A small contrastive image-text model, trained from scratch: 22.5M parameters.
Rows from block 2 of the image encoder, named by matrix and row number. Rows with one number belong to one attention dimension. Each number is 128 + 24 x the weight over its row's rms, rounded and kept within 0 to 255. All counts start at 0. After the name is the row's rms in percent of the matrix's.
# q: attention query (encoder.blocks.2.attn.q.weight, 384x384), inputs 192-383
# k: attention key (encoder.blocks.2.attn.k.weight, 384x384), inputs 192-383
q.302 114 [152 142 156 119 157 136 141 110 139  86 133 106  71 146 115 141 134 115 133 174  37 104 122 125 168 100 119 125 142 136 101  89 116 121 130 106 134 131 157 156  93 181 169 142 161 123  90 142 112 173 125 169 151 123 112 147  84 120 130 132 118 118 113 125 147 122 101 156 124  97 114 116 112 129 126 111  88 127 131 163  94  94 158 129 150 142 105 124 107 151 136 117 128 129 128 132 122 144 184 118 138 156 157 125  93 120 159 124 110 148 156 162  97 124 131  68 176 117 133 120 158 125 136 120 140 110 125 115 148 124 139 103 142 137 105 143 139 104 117 178 135 113 114  94 153 139 124 149 142 151 123 130 110 183 123 110 117 112 103 127  97 121 103 139 122 124 124  92 124  99 129 140 159 117 154 141 139 128 147  98 126 111 134 121 148 153  78 121 100 138 130 125]
q.303 091 [112 110 143 144  93 134 104 119 119 128 157 159 145 111 128 116 129 157 116 100 153 131 154 165 124 118 137 126 161 140 159 137 153 153 129 152  98 130 130 138 104 119  79 118  92 126 145 109 167 113 142 102 146 170 157 132 176 111 132 143 135 102 170 129  94 156 166  94 103 131 150 100 138 118 123 119 163 105 122  90 176 146 129 137 124  99 169 147 117 185 144 133 115 110  97 116 158 118 110 118 136 112  95 134 143 148  97 112 145  97 114 141 132 141 150 162 133 109 113 117 110  88 104  96  98 134 155 182 116  93  90 138 118 125 140 152  98 127 175 114 142 154 199 136 112 128 160 148 113 129 115  95 111 113  94 134  95 141 115 164 152 139 122 116 160 147 150 113 119 134 136  71  84  94  85 119 128 143 132 162 181 156 138 132 151  84 133 144 142 153 121 165]
q.304 097 [162 151 175 134 104 111 122 128 168 144 139 112 100 118 115 151 134  99 157 135  97 124 153 131 143 132 145 102 157 133 133 103 148 111 134 114 132 150 114 126  99 101 166  82 117 116 112 139 133 174 151 136 147 139 114 152  84 102 114 131  96  82 120 126 164 120 102 130 101 107 157 117 148 107 100 105 115 114 144  85  86  82 161 121 144 133 107 132 116 174 118 162 140 132 140 149 110 154 177  86 199 157 103 132  58 136 142 113 108 133 152 172  98  96 144  87 189 134 131 149 147 113 119 101  98 110 140 129 150 130 116 102 108  93 115 143 136 103  91 184 137 115 148  91 166 115 137 115  97 122 145 132 120 158 149 138 112 106 117 149  90 149 153 144 107 149 127 110 143 114 110 129 150 104 127 104 148  97 141 104 113 129 133 127 171 159  85 130  86 156 151 131]
q.305 104 [ 97  82 112 150 130 129 103 154 110 138 138 140 171 132 128 116 110 172 101  83 180 163 140 146 104 156 137 133  97 143 159 125 144 154 136 163 124 111 113 102 147 117  78 119 108 135 139 104 149  94 121 111 107 176 160  98 175 123 148 131 142 149 128 127  69 130 142  85 133 145 118 141 140 142 103 155 165 120 111 121 174 170 106 118 131 111 184 154 137 130 105 131  96 141 129 111 139 120  70 134 105 103  98 142 157 120  86 120 153 114  91  87 165 130  97 155  83 136 146 114  77 114  97 136 123 158 126 131 106 118 118 155 118 160 157 104 105 139 158  94 110 146 119 136 127 130 143 141 105 113 100 116 146  99 134 111 132 145 145 127 182 151 131 121 119 130 154 147 107 146 135 120 102 142 114  90  88 132 129 165 124 146  98 147 129  84 140 108 182 112 104 130]
q.306 079 [131 105 161 133 133 160 136 132 142  98 163 123 177 113 164 119 119 154 118 141 123 123 144  92 135 104 136 108 112 123 135 138 109 158 168 120 143 127 157 145 151 166 157 110 104 126 109 115 134 144 145 117 183 153 158 151 118 136 142 123 102 103 159 131  95 144  89 161  70 115 135 131 127 106 111 111 119 102  81 142 109  93 168 102 136 127 157 134 122 141 103 114  88 101 108 150 140 120 165 126 167 105 129 127 112 127 118 116 114 135 150 163 147 152 102  85 175 135 165 142  96 119 118  98 103 142 131 117 165 103 127 151 110 174 111 117 102 133  86 174 126 148 164  88 122 130 149 148  87 125 155 106 108 141 159 153 132 103 145 128 123 121 162 124 120 148 116 123 131 147 111 116 153  81 126 116 136 100 132 144 180 179 123 167 154 126 121 106 147 142 119 122]
q.307 099 [136 161 118 122 110 116 146  99 136 125 148 112  85 134 154 172 148  83 150 130  72  95 118 113 152 126 109 131 149 127  97 135  97 109 127 110 109 150 161 159 109 146 148 143 119 110 116 170  79 149 131 162 150  95 110 147  85 130 130 130 113 122 100 117 150 138 140 143 144 130 104 119 130  95 142 130 103 125 147 151  83 120 153 139 129 143  81 122  84 138 149 119 148 105 117 155 116 160 166 147 136 151 138 131  84 129 155 120 119 150 153 148 100 136 153  97 158  90 136 130 172 118 157 102 116  76 134 138 112 142 137 110 134 130 136 137 125 102 106 146 171 115 131 121 155 141 105 142 162 152 145 145 119 164 123 135 114 113  96 134  79 123 119 128 137 135 119 106 129 128 158 134 157 151 140 168 158 117 137 106 119 115 117 107 149 148 123 167  81 133 142 115]
q.308 098 [ 83  90  84 131 125 142 119 138 118 155 140 159 174 140 130 100 137 148 118 116 177 161 126 127  71 138 135 133  78 134 152 127 153 169 108 180 109 119 114 105 144 106  72 121 105 139 144 100 141  88 140 106  95 177 160  94 184 120 133 113 124 141 137 119 115 154 158 109 142 149 115 148 131 150 143 132 166 125 120 121 169 174  84 112 134 127 144 135 161  98 127 134 128 129 130 105 141 112  75 164  96 100 117 144 157 155  68 136 159 132 104 111 157 122 101 172  75 139 127 126  87 129 125 135 107 156 144 129 122 130 143 160 110 137 129  93 118 144 123  73 126 153 117 169  90 115 136 112 113 124  96 124 142  94 127 137 138 108 133 124 169 128 127 106 153 134 123 160 123 146 123 113  91 142  94 104  96 124  89 165 132 124 125 134  94  79 165 121 160  97 131 130]
q.309 127 [160 145 155 114 125 123 138 112 153 107 137  99  97 124 123 140 134 105 149 180  74  95 136 117 130 124 121 100 154 131 111 111 120 116 147  94 129 146 145 148 111 137 176 108 136 127  96 143 110 166 135 141 151 112 107 162  85 110 131 148 116  88 102 133 156 116  83 169 105  95 137 117 104 114 120 112  93 125 124 158  96  85 166 120 142 133 114 116 124 142 131 114 127 131 120 164 122 140 168 118 156 149 141 120  84 116 156 140  90 141 139 159  71 145 134  78 188 107 144 152 153 125 131 122 151 116 127 110 160 138 139  93 122 123 121 143 143 111  98 162 124 121 129  90 151 124 108 138 137 129 148 135 125 166 145 115 138 103 114 125 105 126 144 175 106 140 117  92 148 109 137 154 156 122 131 128 156 125 171  95 114 114 123 118 147 167  73 122 113 140 131  92]
k.302 108 [136 157 141  91 133 176 108 115 161 109 121 103 110  92 161 170 105 157 130 121 130  97  97 129 178 151 131 142 153 186 123 135 175 138 174  88 157 103 123 136 118 140 181 128 154 135 164 141 121 140  72 133 158 131  89 114  62 131 124 125 128 150 102 124 125 114 102 141  72  96 134  90  81 135 154 147 165 106 125 179 139  97 132 114 166 112 159 107 170 143 136 103 123 139 152 148 152 171 117 129 118 138 108  89  92 163 110 121 105 140  98 140 144 100 121 122 130 113 162 105 136 163 117 143 134 140 118 116 109 127 136  84 126 127 107 113 158 158 114 134  96  98 151  88 141 169 172 110  95 139 116 125 119 137 162 128 166 108 121 171  87 115 124 160 104 102 139  98 135 102 150 164 106 155  97 143 157  98 157  86 132  92 123  86 134 128 116 138 141 113 160 121]
k.303 087 [133 107 142 154 148 114 123 109 102 100 153 145 167 150 122  71 173 130 157 132 124 114 104 160 103 106 159 122 107 104 123 173 121 157 108 137 106 109 139 138 133 125 111 131  67 114 142 108 159 153 170 127 105 144 102 146 189 112 154 137 126 129 132 128 127 169 152  82 144 132 145 164 132 134 118 118 114 113  93 127 103 127 163 137 132 133 129 119 125 131 114 126 104 120 131  92 145 102 137 133 138 104 121 123 142 150 145 142 186 133 161 126 130 143  97 110 133 105 146 155 161 126  69 123 131 154 170 115 177 123 108 152 109 145 154 135 138 126 158  86 112 160 155 113 112  96 102 173 124 120 125 122 133 104 104 145 120 138 132  93 157 125 160 150 136 107 132 159 118 155  84 115 141  79 135 122  90 132 141 143 129 131 117 175 132 150 144 115 152 149  71 162]
k.304 103 [151 139 162 123 143 166  77 121 140 112 113 113 168  99 172 134 115 119 128  95 126  92 102 146 132 146 152 127 137 116 132 156 165 143 174  93 142 123 117 131 124 102 150 143 115 130 171 123 158 128 103 113 159 128 113 146 104 140 145 134 119 129  97 144 166 137 106 118  84 108 148 150 108 138 129 120 145 123 118 149 155 114 128 120 166 116 178 111 142 136 143  96 117 147 140 121 153 130 113 121 101 143 127  74  86 179 120 140  97 148  90 131 134 115  95 136 115  90 127 131 136 155  90 141 119 140 115 110 115 106 119 122 103 117 149 103 127 177 119 125  76 108 205 106 114 109 156 133  96 124 116 100  94 131 146 120 130 101 125 155 132 132 137 165 119 135 159 113 137 125 130 188  87 148  97 134 148 110 152 115 120 114 103 115 137 122 123 120 164 113 134 133]
k.305 093 [110  95 119 156 146  84 168 121 117 140 126 162  93 162  96  96 170 124 121 121 142 154 143 136 104 105 130 133 141  83 138 111  81 139  77 142 136 137 134 105 143 102  92 125  71 121 121 114 118 135 156 156 106 117 186 129 160  99 119 136 123 120 164 118 102 139 145 109 165 154 120 158 175 116 122 130  77 158 129  96 101 151 136 140 113 155 102 129 108 118 116 164 110 111 126 120 120 114 157 120 126 115 128 180 133 106 165 141 178 124 171 123 108 168 169 135 111 138 103 142 130  77 144 121 117 130 128 153 137 140 124 163 155 146 119 153 142 101 140 116 183 184 130 169 137 112  86 164 137 120 157 146 128 130  88 143 123 153 137 112 170 143 130  97 144 130 120 172 115 152 123  82 170 109 109 127 118 166  96 161 136 175 125 173 125 153 132 133 131 147  95 134]
k.306 088 [182 138 100 153 128 184 136 141 128 100 125 116 137 112 193 109 102 110 156 132 132 127 115 128 112  95 141 128 112 106 134 146 108 137 170 109 175 108  82 133 128 126 142 120  88 120 113 108 121 150 127 104 130 125 116 145 126 139 179 136  91 108 138 136 159 137 139 135 111  84 163 165  99 109 123 140 110  86  53 164  99 126 124 118 134 121 182 124 102 137 124 122 109 126 125 120 100 120 106 137 109 139 137 119 121 144 143 134 126 144  82 104 104 136 103 109 163  96 126 111 140 145  65 111 136 151 110  60 142 102 107 150 151 158 122  82 145 139 145 149 106 116 131  97 106 111 119 175 124 110  92 117 120 140 140 154 133 120 119 127 118 130 145 172  88 125  98 110  92 125 122 158 143  84 139 123 122 126 163 124 145 142 123 151 150 135 112 111 166 107 115 129]
k.307 084 [156 176 170 102 130 155 111 125 130  96 143 126 141  80 123 134 135 147 144 151 145 102 104 145 175 185 133 137 125 168  73 115 186 121 158 124 127 125 108 142 100 156 181 133 173 142 153 132 166 146 105 148 147 114  82 133  70 149 118 143 141 147  83 115 131 134 125 147  85  90 126  88  98 130 127 121 153 133 162 172 121 106 136 112 156 140 113 117 172 175 145 115 139 144 118 107 125 149 120 121 130 149  76 114 108 125  96 128  69 126 109 135 128 102  97 120 155 105 153 107 129 160 140 142 124 128 127 126 128 112 155 105 118 110 146 132  90 152 126 157 108  80 138  91 115 129 147  97 139 157 128 113 124 141 181  95 142 121 124 165 128 106 120 150 127 119 127 101 131 101 163 174  86 170 131 129 155  94 146  95 116  91 107 110 121 115 117 146 112 129 152  95]
k.308 090 [114 124  89 141 140  78 172 113 126 150 130 129 123 158  91  97 162 146  99 125 126 143 138 105 123  97 127 126 120  87 137 130  92 150  75 168 109 150 121 117 134 112  72 129  98 133 111 131 121 111 170 126  88 127 155 108 178 111 138 143 133  90 151 104 127 121 140 112 145 157 118 135 157 104 128 120 107 147 133 102  90 155 140 137 106 176  83 162 113 129 122 156 108 120 105 106  97  96 144 126 145  99 156 169 131 105 145 117 162 133 172 106 119 147 160 139 120 141 112 156 129  82 137 115  98 147 159 142 138 134 124 162 142 141 121 157 128  93 135 112 156 188 110 139 132 121  83 123 137 120 133 138 148 135  71 129 116 146 158 119 157 144 138 100 143 141 132 170 105 141  88  70 162 119 157 113 107 165  81 173 126 164 150 170 138 136 135 128 107 146 105 168]
k.309 123 [133 182 126 112 157 181  94 118 160 104 105 102 122 109 169 151  83 127 136 126 129 100 107 142 138 150 137 127 119 146 120 152 157 134 178  78 150  99 138 131 103 130 170 138 169 119 135 130 128 124  91 114 172 131  78 140  89 140 136 136 125 136 107 140 164 115  88 132  78  79 151 114 107 126 136 138 155 107 107 147 156  92 112  92 139 100 169  96 146 126 131  90 127 150 151 137 140 151 127 130 106 154 109  80 104 155 122 128  81 130  79 166 144 105 119 133 137 123 129 105 132 169  98 126 136 119  95  99 106 131 124 114 123 117 133 104 138 164 114 165  95  94 143 104 128 130 149 102 108 125 122 137  96 134 175 114 158 106 113 167  97 119 127 168  94 135 127 106 138 110 150 184 104 156  77 139 155  90 157  94 127 111 116 101 118 126 118 107 142 124 183 108]